From a checkpoint of a small contrastive audio-text model: log mel input.
Rows from block 9 of the audio encoder of a small contrastive audio-text model, named by matrix and row number. Rows with one number belong to one neuron. Each number is 500 + 40 x the weight over its row's rms, rounded and kept within 0 to 999. All counts start at 0. Numbers have three digits each. After the name is the row's rms in percent of the matrix's.
After each neuron's rows are labels from the 100 clips, of 14976, where the neuron reaches its highest value: "top examples" is what is common among them. Only what is clearly more common there than usual is listed. The data: drum patterns on synthesised drum kits. In brackets: how many of the 100.
# fc1: MLP up (encoder.blocks.9.mlp.fc1.weight, 1536x384), inputs 192-287
# fc2: MLP down (encoder.blocks.9.mlp.fc2.weight, 384x1536, transposed), outputs 192-287

fc1.644 096:475560532520496466527426534544539468479481544518493499478550485562476489535538505491558468507437447500632468396545525524502454531458492509557497484469470438497522535412476505523562470546519491436507519553528506537558613516519528519497494483471481395524479548546561478550495568569464479503
fc2.644 084:548499530459519447500477483412489572507531544471550484392520454571484492541494507502550517491493580479485469462427472496483579486515501466371497487544491521444461458464446484505502625464495508523494548487529553573500441521566564509495500419520535595539479508512473518508499461511440497507
top examples: bossa nova (98); clap (76)

fc1.183 038:428510485475478498482559462417533512526539537438468502489609475448477472441507451506413495435484558467593481467493526533486485470408485484531363530462455484578555584523551519419542446494519499458508483486491524472522468502437514457531537538503498558421495469504592506491505432534506448561
fc2.183 034:476494507500505466439479472519525580502478515492415562491437505489451533554571494504545447479482530516418491541492530542511506545444533489494492539521467469528507552479548513521544475537512508484514478531540517504570526501551483621478505444543474563490450489500548518538487469468457466502
top examples: text has "hat" (96); rimshot (52); thin (high-pass) (35)

fc1.535 089:477495485566460492432620443522551531495571473487527486507602479436496500533522464503479460493525520478524532499515477447471565481504518525446439512537604504483568598529552482519483447504476530532492552536533506553433537494509542501507504443491491504501511495461512534443536516506557504504
fc2.535 074:470538450465512519517472460529537526546590496473526390488546492487500461468507493478437453455467504522534441447475570507465490476489465466506580459503513474503498472507482445486559502495595528498606446528524505531445467483431549456511463508512491515518454489496546490461543510507536483578
top examples: breakbeat (92)

fc1.163 021:531474418494477518552469493530553445541521537503484484524487467493455469563502509462554459413495521504429504508524501549444548495470504483517590529521524584512482509496497459460485478509450522511466534503458520523460535519517535530482500469494461466469547513431530388512471545488488543524
fc2.163 024:450497511461501533448534504524514490497546592473536484497511596514505507507452473504546453539548485495550527437501421461489553502516494529538444477537577471531519478517519506553519515588516521436557468456515418471482491535483476499562421571554500497449489485502514602524525486499476450569
top examples: closed hi-hat (82); clap (65); clipping (36); text has "clipped" (36)

fc1.355 090:484511483499550458539531455456534519531417444512491606478502550405505502513469458544585542514484525532507521484539514544495557502508556485491505479531540484484462520515451537474492609471496551484493514431525565460576483463440524562504531500547517484480462570471563562542438578534469457479
fc2.355 097:490494556461593462448528557466457510522526492535465440520458491549510465521505514411447454580470557490472482516503471500448521531525498476474504532516429529412475471409473514521508498539544542516528516497522520599439484455453554464524481487454474517528474513486463584510548467512548548559
top examples: waltz (56); clap (53); ride cymbal (38); pattern: five-four (25)

fc1.154 141:517486537533550503417505493634523546482532577545464549513480539536457450517484505575478575538474460544523534421585479476457518495578487431510557481412473450538499464489577477503489497594471498425498444515480493514477534501492430403442404495554500481499435475497552485445503509534489433483
fc2.154 127:462449550545558451521419498490456456458570470457523521480549500481479451482499499465528435506478486479493457465428454490451542512515505502552461520465463534526500514576525492524510538538557433512565410562516469530552471471527515511546524416489423565553513486422560445515513530502470524444
top examples: bossa nova (79); ride cymbal (59)

fc1.442 070:515538480478498488438548449472467474457540424467530508502456512469473482578411462539501516441523493506442539473542476513501485514506447520472528476556518498583531542469494422486535516621476496494533413387525461489541552495493471451522501570509530499481456600493512431527475502419460471518
fc2.442 081:495483480457552521532490494542519439550529485454501460524495438509432520464458482488517467483518524498609482535454570476510486546497559488579427470516490470453479500529424481489462437419445481511550484553469508503533426496527543543519470471474487454413496500540410558506481484502516565514
top examples: reverberation (85); text has "room" (85); text has "reverberant" (85); four on the floor (39)

fc1.33 148:497428484452559515457499499503474535531485503526512550502468511469462510529497483543518477461556435411489459495497483430506471464584513563561548548521451534523508445517547508505436439508474418412511515445447508480521458449498481450485477487488492499536495489473504555479490509467500521474
fc2.33 154:539518461455533526527490560453475506425499433518536631453487491544454532456495515452416524516523419541492462489499485512486525497537495504458495629491466485508494463510507484560409465467513503543443492465505508495506537470525471580510527522487502573526407457512478512524528505511496489545
top examples: snare (88); cowbell (82); reverberation (69); text has "room" (69)

fc1.228 049:486579534446414500461508477474441401506567570438505510498520515545529550517487546564483497510497500477477526488482474448524460481555483460476513531496544468515460475511434520516462465483459450500524532511489501516471520532468501499541433491478515561457477516471506462502512502494429509596
fc2.228 042:532492578509482478557435482484455606480463533471521452571543488572524483538525460520504487452489481514550485478498443499451502564470514531505479495480415472525459452462527440477512531469408554512555503574538581495515508518549574476507522533498506622472548460453483481495514477497470521480
top examples: open hi-hat (88); clap (58); dembow (42)

fc1.434 116:532458565487547509541528530544506548407453475445501497496458523534508475496446455491467552495535526488498508435499495515463482533496429506438535470519508547557536494430509502532491452504378537565576498566491502498588489545489544469558532500500584440463469499472444474534507495539409471474
fc2.434 102:485540436487559474543506527517446464519514510512562487607528507414511495558487548443486543495491498602551541554488476477506518533473551475461473436540457518466439539508533498489529486499512457482525460501546460524504485530528427539448497412516444492456544496527538436523512530459510495564
top examples: closed hi-hat (89); high tom (85)

fc1.574 173:510473444455480522461584482551503500483488549613459438470484556454521525563537508452499479628469396445484474451476447471436502468534490532500519491493500530517477534517508517578576515454470530576535520516528471518453533513494461466512505441499484510508485495435489525482484519545458480525
fc2.574 144:420480512502494495555479454606465470535508523541484474477485440447578469512550438528488429549506454523569517484489560477419425421526496549459565550478494504432475493545464475565568486518486583528518473494450454514477526468425510459543457507539557486520453447501449500481514497476543404540
top examples: breakbeat (44); five-four (31)

fc1.58 071:532511470438540498596541458541476558587553548511443539564443542472495515513518456423539491570490464571571415567495476463513434470454510542549575418523516543483482552462425482475502463464552499485503397550483449545530482452453457485453497496520459513502529525482514465461535495494469501536
fc2.58 072:585464458481554468469531559480493527427478510489455536504512574522449495488502510500513495460510456436450514468404493552383450537510527430481503532464452463458485516506468485513565487506487522491554509495556458520514505506503493470456570428487511489492525389485502548513460435524516535497
top examples: open hi-hat (81); rimshot (74); waltz (55)

fc1.194 054:496497499412519512439553489505558499536505433431519458523481472446564521557487480463527494497474452516420492486445502463520551502501469568508467524465511534442511502546496477579516496500513468463471456485515476503496550433416574573478434562435448474520440551512525495447520567505501543530
fc2.194 064:465497463491468496436389533460488496491468597505478549459547506497503430519467509480436513583507530483504504517544441485475444503492560465473527437533496531532495524498475491480402513487515496535491514510488512465429441462502483527509557453505519439482473536558482468521530529501530543476
top examples: open hi-hat (67); bossa nova (55)

fc1.522 106:561526467553577485558517493475502519526552410510512521553482528515459487469562493537483449479547504563440552457527457484544515557565498396468566530495513545540474427452523505518501505482506463484463556473548464485500400539519514407456483482532505512566448494528467583502462540509520515539
fc2.522 105:511464482465497480504544543503504524529524498477462521538500573436449474550436442577512453478520437497499472528417456465485474451479484495476452557494473473522423470540481511450456461539555553585494521468489478440587462523445451556531532414488485508516449472529505464527454600488484470512
top examples: cowbell (100); march (31)

fc1.757 134:559459450538528513474473447547547492526427439490450427558481445488523488454407499523549469496498497548513467482578453537469544403482508582429468517449481444503483554472499525496489546570575503492424522482518505511525473462486544492554526477527542527532493582514491525480517528566459462521
fc2.757 123:550533448491515590586477515462472536479510471475555478491480537508516469484511524571529497525472505568543568491516515553513550508553503489560523428462464500480440529516511458521594489532500553451523548517544496556497544494515537498450422549461495510468455546481556506496504450493590495480
top examples: waltz (49)

fc1.324 185:506460495490482551528502465556469559513514520446523526485481435533527559421498591460493534524499487507536494421499374471488536484475492475484525456493548496485538509508475459477496572481440504507491475466479489442512498462473548479524500482516451405486479577530565405546429505534524510537
fc2.324 161:457508564455506543508506505488455476514507504514498475438513397490538505400535561479549540421538499528525469436563467541470449515483488471465546496436538481462464467488420475515509536568542552569493508462484550487521484477473497407552487464486535442487483470469539425490493506488527557505
top examples: clipping (100); text has "clipped" (100)

fc1.396 120:532479549522580539566527562515427508456481454522514561501480472492548483506503493421491500560483544488448402451532525499455492528411469425570536448502507458481480469519515513521461513430516406435500528515502491437448526406476528479520473472484506475472452411480453489478477502519423501535
fc2.396 120:530513457508519486522509524500555484562530532471438445483522527485513473500485577425511498471458527437452541557502479521511510526540588476512532533427545532490518491556506513471521444498514515534543513514511439545466478563538521568501574473536480484435523536487603502503508576519530552438
top examples: snare (98); march (96)

fc1.400 186:455437492533566523459536517525471466491529548488451456520533500469497466472537457532502523509496532463551477513434572501515571532494487529422469523561477540432479497499496506506518488499481512496490565492543504407501547413545475534509512540526540525494465508562532529553477486537559543563
fc2.400 187:514521460485537546446423525523540508481518526480412513526483489602505509490531403429495484491403532451542508414557483490497512589501475485547470576515437533456523501545537513520493538438504591496496426506512519525566534521508573476480506487468531483461511547511500474520523510545566511507
top examples: crash cymbal (100); rimshot (85)

fc1.615 038:511553506524544524483416416454452565543509494482512480453489520529561447492520517488563450552551497521492489455500508465467544452500563468494457539486458501493493535483586461477583494529515442482507497555530478509516483554563562501454487496489478469457525478438516448481475457461474487532
fc2.615 034:447386529528569520418441521494476513451600529509499483617513505495471510494513462474523465550490434526545499505514489482520539518574499531499519546550549524525449526499509465496430492475466486465536533464496554570524466513464470493541448472576464542466444449478453496548481435526526464449
top examples: four on the floor (73); crash cymbal (43)

fc1.351 065:448519489501499492465402517479415490527567459489518465561543533514545427472440425436493489487462458536435431514575484502416468528487520480493501455493459564495465428524468490488529466627507491519437529524498463503489438507457447508429530559483526628498482477525551526541440446562452521550
fc2.351 066:435461538494453550477501536512458497474450503482485450533553451459462491481461424403453480504489510465466514473543546470461475459507505495503531538516513494520465484494463503514509536473505507576597505558522491477498502556498452429496516435480518425480501504471527530505525459490554489516
top examples: clap (83); ride cymbal (51); low tom (50)

fc1.104 258:515489496496626506546476507466514556487510494492519522427494530500480540459566517516459529467534480445513453490460435496462500497607544517507499542561383544495427451433515557506455553496539489502494502509499474537556545427522485493516460487500450533569404490516487516518506538491577533537
fc2.104 319:522465432441479498498501524526496518523486501473527515535497531450412559436519558544467502477506467378485567477455480459500497444561512508536479541529451449493441469491490534456451460491512488499517552408488440508567532501538486517486492481529508491563464406477516557498468636530524537525
top examples: cowbell (100); march (27)

fc1.32 067:509475517433504486449526481526569498466510506432512466458500494474504538463554562510495518524463489488507448493482497483477535464495550455472517559445518531508519485421613505426406471445501518516494530518469530502532546505540504465537464479504455438489522549522543458488495542522556450515
fc2.32 066:449496520507493546472439528495455545436531516502504393492567532527503478446498506497526449510506471532493512479484459457408523546522504449547543500473507440497517473512497527510548541479491472465550547452540515520487467580531490487499516520524532597512510434563514528480466523563482519511
top examples: bossa nova (81); reverberation (62); text has "reverberant" (62)

fc1.113 056:563517432480539420501546533519386508481460492484495511357494502525521529573474567458453464469424481470430484482568481496557499553487521436486532492426497561513492480527507486509441523460602459527566493513495523524482486508510498541519508496429483536525518551428565447495491547511483507513
fc2.113 059:447513437490562472514440504422537496454533508466531449433462500535541515513510500452487470474494554519573473537432490467494518525476441457532485515554552508526515504458502467555494513558421415449432483481559540543497405497546604510492510543538528493438551478496518455510548533444526526490
top examples: four on the floor (45); clipping (38); text has "clipped" (38); pattern: one drop (36)

fc1.421 072:454479499511557541459464432524506451479523481477446452492544499555503518500513521427565468558547455492475506523470521483483529558480510505395481506501467492549509508496526549533497570469502499549450415478544500527479496509475485501512507410515550558469481501493446403477530526459496538508
fc2.421 070:524499501489479482502499487566483549470484516595495503527437508501409435517500495465465468479479517550570471523580462503509456569557527496547453529492562410435465499501467496485462480498470479521550516442490504393571497533501507507486465532532507395545414573421541512486478488493501522491
top examples: clipping (56); text has "clipped" (56); muffled (low-pass) (49); dembow (44)

fc1.30 187:457470485574531491484527525511511484441516567485538529551447456525506481518471516472471507510510521547559476454467483516526570548554496547521426478467533455488573506593538492510490512485523553508535505500518560512480476500482486510505497503489541440478535508560454546490526453499526445518
fc2.30 178:512466482503390477423526477477545482424605477459540482557494489552545496484537449430501498530494581522534479479440509546473492517568519507530470507517517517539461493532456519526502536504500521501488450454518524502536568479533485550533539556469563452512501563475485512575546509515555518504
top examples: crash cymbal (98); rimshot (74)

fc1.609 054:539558488493557572485447608531519498540524552562503471507512518468493547544517573482490506453559577552489490530522537531468488478541480483503509490429465509484475492513491522473588449476516490439521465508499533449468521461549486515534433468526546469628539481527398439516539496523584529472
fc2.609 060:595495491426525501497488527471491536570403473591480528490558487545515523423515488506475543473485447485498543524559466472522498445516500577423544530504495416478433630453516538516507487546471519491492522519561442529453492475452456528484549456512524496406487464499544517439478541456470477574
top examples: rimshot (100); thin (high-pass) (39)

fc1.465 130:493483524502491495443524475492491526482517501445488506502487533447514509525507468546534461534494434503550483444450506517533559499489485451477463455523522478545606578460511412510493580646517532456549468443564420551560433491523534502434488440416488493516566549554471512459486536497456485432
fc2.465 140:463545566503568487532537458518461500543462508587526502485463499470545512511476508463506413583503562586439485567488524477499479616451519529525465500531474495531454463533516532563532414463471497491548443407432470536521530493488607490454485429508527572491506491502525468514521432539481492476
top examples: four on the floor (51); high tom (41)

fc1.404 100:557549472493436483473488507516458528549491528513549512526482447501455477537416513506519557496572487456458454450427443427572509467484475424545499469442461419485473475515521449443496525546552556530491496545508493427447489453455453492412461541524477464513509548596521486535561552508475488545
fc2.404 085:505491548482430405501466484394546526439513450442535389532466458489500462468453498541454488430533501537587425503539562515503548473458460509420487534525520503487513611564487466520589518565483541447472473534547540522476520529470513550558468467529563474574509446546450478535510506495565480433
top examples: ride cymbal (51); high tom (48); low tom (36)

fc1.288 035:470459444464526568451466593467469525559573485527528439498519538475542512494490478506517476464554490469438544484504464488432487477469441495520505435517551509463500482505512527464515483475465440462478487503529575450534470509530517467443477443489471530539472458486480602510506514488505582458
fc2.288 034:506536611502488470446529517580540413479477586508484454530544542526484473498479545568453481493470465505452437546480557394546453462530515597558457472494477523546527432566449495518509513499475558496442516490490441412542529494480504494475546463469418522565523532513471479481483507545521450507
top examples: quiet level (61); clap (55); cowbell (44); thin (high-pass) (34)

fc1.343 108:495506527467386432509425487514517591468491509535507527525499528473542456540476565466543516510487468528563533467466482498507504489491465535569515464466500500459514500457543473526505467528566477428513518609563534474540578466538469465533495526449493538459551489531497425491492534634469483549
fc2.343 101:398510547495494549444455498524469464577498527521487458529496520523495539490525531443501463529562528581567614470418511442469583533498524382510505558561497460529547442459428514504479518505534407512543492470513484520520432456513567526448511530506505469471499459474498481493535570547478540443
top examples: bossa nova (97); snare (91)

fc1.119 057:408532500510520557542506539479522519528466541512468513595450531516530485501515502525504488483485478514500454508460419486525427447446388564454487526515509553420522473514522511550500470482484453514519502503455469542512488460486472499559562517536471526463545594515475450533500507532520532449
fc2.119 061:529471542532489478492497511513453595509462505448498484470521478519493535446497480400458497544556483433469618484475505530533459493510498477482478499468522470522448519492497510473556545456481539477495495549547450525499462506550480474518510472470511562558544432522459494507534417499517530433
top examples: rimshot (99); random hits (26)

fc1.69 165:506489393453436487449493456510491510511590448530502455497413479509608497536495441549499569456487463547507474572570491512551399483527479517496428491467515551466458514495428523538523492505493521456432495407491492557482529539490515491509477512573486515571547563493569526471443525484555536458
fc2.69 164:527545503447559509586439443513510507489419528501500505544479487549476445497445546497540451536466571501447435477528425509485601461464523551505487505480487509512505515446476479475414380520477425505486480568502462456469475482532509461468525451462458527412475522486445509509524407471441483516
top examples: ride cymbal (53); random hits (42)

fc1.11 072:446518460469487513560451457530560528477469491468514551487517527503477480490549524504569487501545441539505542484489517542536529546502535560485525487446470484371518464486513482537470491512481534497591578529457497443460452465492504524487501422478491466486490506562498467500463463483459504540
fc2.11 075:541560497527469481513510522484488467537554511581570489457483523545511517527447512402486513579522471387502453549522530510532497485482527489489571503526528573512479506524574511525494655561572500493544499499545517555429528495509544467449499475540506487515509542452481524488511503536478505538
top examples: snare (83); closed hi-hat (69); low tom (45)

fc1.409 098:459470493538475470477514469509482484521550467469461456503501511535434510549495493520507475507394485433509484531541580544522521453504533546459487502470474445432464571533498489533479591471406525482541491503503478549526498480569531512508518501537512488514424486507438421558449609529355487537
fc2.409 118:482534521509514485386458463444519478548501486470426468444458491464527434561470542456481542510561558418458550518496434486556518475509496442522498574598551612513578511512474582505433502505577464514537491463517484571489491428477528521498529498467498509478485518495480497501507533521474503480
top examples: open hi-hat (73); bossa nova (35)

fc1.170 065:528468476554534417483472471558437500480446454569507473497508493463494647516478484545436480499565486529436463523500502436438545420449453531489583475498491492509451497535492494576500488450611494514499519543472523551571517514474442504526468511520495449473453471473514523499491498516487508440
fc2.170 068:478496529451520560535544485507472602553467519493569496505509537558558442468587542478468483559475474481464552498508502509469467473506513471499482486409467520482441520478366540510564538476515566435526505489503363560489492503517426432509511582457547572526517534507538481511508412490520506502
top examples: waltz (71); clap (71)

fc1.486 140:463503478526467588540556495471485470409465550535530527525532495424521537559492503508509458472503506532489512471499516545493502473491538514503550430419527466573534531550574442473473519593519482553470433553461437471532431475486507469466535583486544453519472502511499393529596450514472535512
fc2.486 120:461540490505585499566485517540461480544442471409528494467484548416445500471433447415502520589498547551444513443496500559416410522518479548506447476421400565420462446484439505507501535534551470420517533460498510510492529504516536549477542479520577505409479491447554587486465561496493544503
top examples: waltz (52); shuffle (28)

fc1.572 080:432433502483520529493427531560477510500541485552566531531455515568547543510488531488442469484530554432473464432502559563494518453510511468527526546481485491478472503532494475532538545513450479446514553510496530507490527456513576493499507525533452498571493429469455565477489631448493535406
fc2.572 074:484522581484488539466501471471528498562534491490486450500478512538454433490514432488481503472414518505489469555513504402470440392502426614463501488500462560493518462507453497487549484476541432472451441485562510458502447479510560447479534570557534510503496554483540492504534410500445469539
top examples: quiet level (62); clap (54); breakbeat (38); high tom (38)

fc1.4 068:466448444487413507484458471520409453485477510455386576496499524469536567577546506516466414527457484461529485524511585578475555531485474507492499537546512520530507511476486485556470533558440509589492515496474464586506580552496479463496490554551541497469469483498515503486517516485410514532
fc2.4 065:515513509454479496556547501474577524475502538528501558521554472465488479516490438470496527570529464511503456476533523467496508494513506536482551513519478551498503541548482445462492516441519525505500456548521490449450394606453510458515518516497426512513446486537517506506527507527453434587
top examples: clap (100); reverberation (98); text has "room" (98); text has "reverberant" (98)

fc1.139 148:473480493553492552511502480490458543540541518486471561511441508568523459586443643497466592495524538472428486526467548508487345509522515476428473519510497546442491446523432467512507545467528539493473509531509515558502556512480497442470468525450520516546587471381476568523502526477545510462
fc2.139 154:462430505515563489437508527454470540511523449464410561543531478523491556495553514404515443489496536530560504467516548564539538497471541529489540477476517459464530478420489528498476592505516580537515532609531505509472434485521420476569469566493557468489466536534559475576511519571455526500
top examples: rimshot (85); muffled (low-pass) (46); march (29); pattern: breakbeat (25)

fc1.365 162:506486509523531575454531514513458522532582494462483480504492545511502498482543426496493483494448462531624528403480595516552495545625520435400454464494457499440482497508547511555489547467474558541536496529463540504523567475506547469528512548482606555479487549462508501488476452511557524548
fc2.365 156:492489562506508530496477468474564534477463540445457524477482459565549438549524510435505537519483529456424496490574507506472454586505496538567527633557451506513540536507515487502489512495503513472421491558572525479565454480559483514477513535516538342452472525531518452522526484536585563484
top examples: crash cymbal (99); rimshot (88)

fc1.332 121:485528512518496476479540504493532494546479532462486527458530509471497438479466475434456498521492502588458481468435519481511467484500531431546448561507523435546524446527490489520558489510456528503491499533546492526476527524532468510524538455473531481418539430531543551493505481520475538474
fc2.332 116:491499498513481523443518480549489496501519462469461464502515454498470558463550550487520465404448503473499476532509487468589534525496489467479512593581469458490488457504412510574463388439469478504417494552556472524523527560491509542508476557506576432545394464506482434503475448508542545504
top examples: crash cymbal (62); half-time (33)

fc1.17 068:545504479458557510553546551507524487528492538533558505506512519417481492514515499561522516574511427567443500539485480486584477499538515432444519480459525537534590468456551507451551472555464500459462501432535459439529529542526520520497529440552504508471545410467450457516552503483442537490
fc2.17 069:500509512503539454470537493494486554477467508450428531557548509543468451530518512526512435615471457414526501490525499484420505507495525469413523501494466488475417571516485492531509537471470540503565561531495512495427524543498487457457459459474503539509463531486551581453536440535545520542
top examples: thin (high-pass) (61); rimshot (53); high tom (42)

fc1.746 111:449506497473379576425549432467517554501542544502492459533508553477516545512522484491474486523488459470452413556608511520490515505487502472451476405514586476479486492502519545500529510461479559469469442478490555457491509556471538532462512555500492501530541517527530512514419486516470485481
fc2.746 127:505526521468550408518425504556507481556495459485551479530523500488510487506446439506499507473534606530440424433449557509505415484545517449544570517428518524463508506482515479472453510501525518594428486449537496464451432528457543583556532448518522460479528501493458498511493510483439490469
top examples: ride cymbal (63); one drop (45)

fc1.40 136:500508543482517562500519496532570502482503475415472584526469443441483489493491486488485447492442497449510523488508563459490510492596422521459503552454544521538484392473504532482496483443490451425470462467493496493529515469470495430499503453440514534511472570475554481505570553457579475457
fc2.40 148:499502526456473435526508530568496489531533516423500535539475584520500489479542457541556511553489485479473498492413443399583477548522565477566487543542461509457423476467501542520496566533577528523555540490491465503558468522525472596568550492496485492561520472442447530528528568518446456498
top examples: cowbell (89)

fc1.302 071:522470511481510440536499515491437498471518550461495508508539449491441573567495521542520520525514438545546439515549478510530441506477479555489516395486467439546501537515514531476582484542509513530513487541499479498495396488473500499511493524469515469510505526471516516572582464506529501515
fc2.302 075:555516471493530499526531505520485474506413533497460550440539444501492520482511497518558473473529424493523521509447445478520422557471564512497479516453491471466507530445501447469514518515558458491542513481458467413443465507470541455477464518531464508494434477546558507462464511515475551497
top examples: clipping (88); text has "clipped" (88); clap (50)

fc1.353 191:550474513514505479426460552449483437470507507481491450491493503604472484453435540459531518485400495547544463570501487462479482509490506554577501368493458545456487512531465422537457481492554484437516438425573486556509563446506510509527484515477479499487485478526549487521440485560503493516
fc2.353 199:531471433527461507529542443456462517502493492543461510570548441508503504549487470456595577493550502482480446467449457573485531511492491460523482523538515463532506523501462533531397445501538600572554429514509581463508499502525523437533512525523509510509399563563504497468571522561559507562
top examples: open hi-hat (67); muffled (low-pass) (36); low tom (34)

fc1.245 086:503566512579463466443462572502584505496548484498466416571546495534554480461539593498510486479551567519546507431518514491524592488509493485553465529516465499509621543559431519495506440524545408495571453543484551534478544468454498478564480437472496496485440509452515450466525496470459557474
fc2.245 085:455530562509483538477491485433487540478512482560570527480516473584492523517489515459499493522496527508548498523527478545499396489516511426493474475513476479474556370464504507465537459539446522477479520551564579474472428496543502400521516482536528526486562488520517514508536516483563464518
top examples: quiet level (74); bossa nova (61)

fc1.152 061:531502462466546535541484454480491512549564538515398464535472440553493535520492511538484480494550522439404489486440521526482488487531484491506474465547469576563522503467539565508446475476542465438512522520495585519494453515477489527431434550464496572488502448514507556466534428605550524531
fc2.152 062:510477489530465464429534514502510472484517507480565518505506526514439517443415537539473462536536425418530464496495457515526490367495484465494465528477426534526436490514402473490500475483472570617472504487459475469487525514516403541519479483507496458514476483543485520517510524496589472543
top examples: cowbell (100); march (33)

fc1.330 091:508500521565534479482458521492456551554461453414510471471508514402533466513515502506531500488390473503475469513501477468460465541489437496465548455446462484496466492483576460471521466506485546467549564512540476504413487564477520514547500496530504511505537526527443469565421486526526481476
fc2.330 092:503490459549464523466576477573500484551505534517481486494474506471496554545515459518504590407533568438418511540536474535391482460468467535576487426566534492551448560542463502423478502567466516469421505585466547558590470479609504487454486561504555533520546463507426540469554486506556524503
top examples: open hi-hat (77); shuffle (36); half-time (27)

fc1.576 127:486454544455486535475521477519447550601542446521512542517452534465510515443525509481533419531479517504482469532491477477415470469531498506453476503493477496506493469556527457555495527518535562502502510522514446523542490502473507528522549481520547503381476486508508591467508473540478512412
fc2.576 108:342474527496500553491566498503464477451482482498526518570534517510484472527473495504478493528530440507492566487503469436512478528486568494557529416450474525479421502526413508550579499515534579501514495549523522520534512516573494516561475589504544489505503558429449568511503405541532534499
top examples: waltz (75); open hi-hat (68); clap (59)

fc1.508 071:562523614481569508507537536484512458515517545522482514492510499570471441503563543477464480589566521515534447417507501461546466560490491503548441518460562436526544463515497532478589508491521461535489531427568465545528533460606421511519458448413474511495441470524458450535544516566449533555
fc2.508 065:476543549456545434519447522469500492606525543495512516514551533499516498553563507527460558536514465617440557579523481559530558474524508502506530501509411477428531517512405525490498466461446486489535475488553554554499542500456556433518510419486538599524522548520532485481478467451504501536
top examples: bossa nova (91); clap (68)

fc1.669 157:471513441546496458450578466505490505447500467477525526525580484463478441469510479511504450486474491482419581451430492530449492523503453457497496464469502489473486513546519466565525557476487484558543484511499549446467526542529422514508525452519588450455541492460446502480453452483470532533
fc2.669 166:475452479531486430437409570441545557499505484472516540546530547498544491513429509495511543517474542411542547532544459519558563474532510421525490484481494592471494526479558521537585532574510556495445502490528534476473526500492514508484450481515479541453509533520499418505468473495482529501
top examples: four on the floor (58); rimshot (57)

fc1.758 062:543494456490507475477402514567445532489539493451518505446502552515514506452527510485475520486442496471419509466581427552585472525560470469505516532501600440541507496478466561496507523534493542453450476503543536477487443487453422472499501493500536477471504510409508484520500432520524477585
fc2.758 077:492546480490489528505591479486464425478530462576464515496556503500471473500452502481492442470512499497500456487471524502424514491471504482526541459536497582447482530486508445510465503466465460554540443489534548524562482478552578440421481532464501446446472529526510503479563595476537530494
top examples: reverberation (75); text has "reverberant" (75); text has "room" (75); text has "tom" (71)

fc1.682 096:482418518504537499553472541493431481503501459469494484546503535522554490497577548554487538518529497488494482524517483484497465502401531519403438524546455497421460463540486542498517489456491522531535452484496500542509518530476370524491443492470608536490489475477438535453496544478466481491
fc2.682 099:402439503464495526472452550499466519486543471521494488527540512480476476459565452504478490509491479537435515500481464562481549471587468591559571526412481472546449552496523534518541493445486482518450532539490454538493508488493473451491493537579410460547545495495471492529498516508497447435
top examples: reverberation (100); text has "room" (100); text has "reverberant" (100); rimshot (62)

fc1.709 087:500503484554551470529510432469541436433488459455389464492531523372534414529428566512549518533514510489485476517433556534513526522434469521498515503453492468466581560498531497481474493532524472506484524525514538452484396514499545490517478488486424462505465534549460467517551498554468508530
fc2.709 070:538501542527556550561510442479556540488486461519566520570479452417486488503483493486564460561450451472529540478491499410428475477391565552532566463474529545547477574536491528511476551506439412500479463537500408549512510515528498479523495484538456371534548565493538463455526526496524567495
top examples: text has "hat" (94); dembow (48); shuffle (38)

fc1.190 164:446465487492429588457537510439417508505441492522478565486505457498515513507492518481520503452464498552459513481558507465539532549483509535527508500500497542505506605525474482537460412482522504504457481571495492429537470516525547501581505483508480409483475524547526505519530548562498526538
fc2.190 161:487508450517539442512471521531508534569513490456525555469481461488535474481515511484521528515550504496475503408494379471505458562506572453477484469518612563515503460478470516475453440548501402461494494446511557537502535462462524446491533540496446445499564545468507447523473548507541515485
top examples: clipping (58); text has "clipped" (58); four on the floor (34); tempo: 70 to 80 bpm (31)

fc1.402 075:525508491544459502478545458532476535555514516566512529484496512443480538540502507498532575473554508493544509479507494552430489506478467471501502463503454536532449457491550481475452595535468488449564505420456473481534457503522479479493478581494477449467521504466484556478408482529458548476
fc2.402 078:494490495566484464496535434426462500640562445498514542522522521512472386472481498420536502500440557445516567461452487510493571500502603494454472490487525467464508498498538478522530545576518415521500528518448486455554582529498561528486477464532469551488509510464620448480553433519432525492
top examples: four on the floor (92); mains hum (32)

fc1.538 082:507538491508485443506499465532505473454491542416479480492560513566485550439489605491497487521485514474471516473489475421472459475520483480536520539494525544475444470478535471596566489475509595582397533490547446467508412519527494495508514544458537520541527529434569501411447479490492482517
fc2.538 069:462512491457473508484449450420466560467478465512488554480521512514512537463507539554544543472469476541506502430515467475513459466517485468504511567509481547511538515570479508539507456511491541494514480435531513490485445562535455428471438479503526459458510489497514467439560518467461521521
top examples: thin (high-pass) (87); bossa nova (40)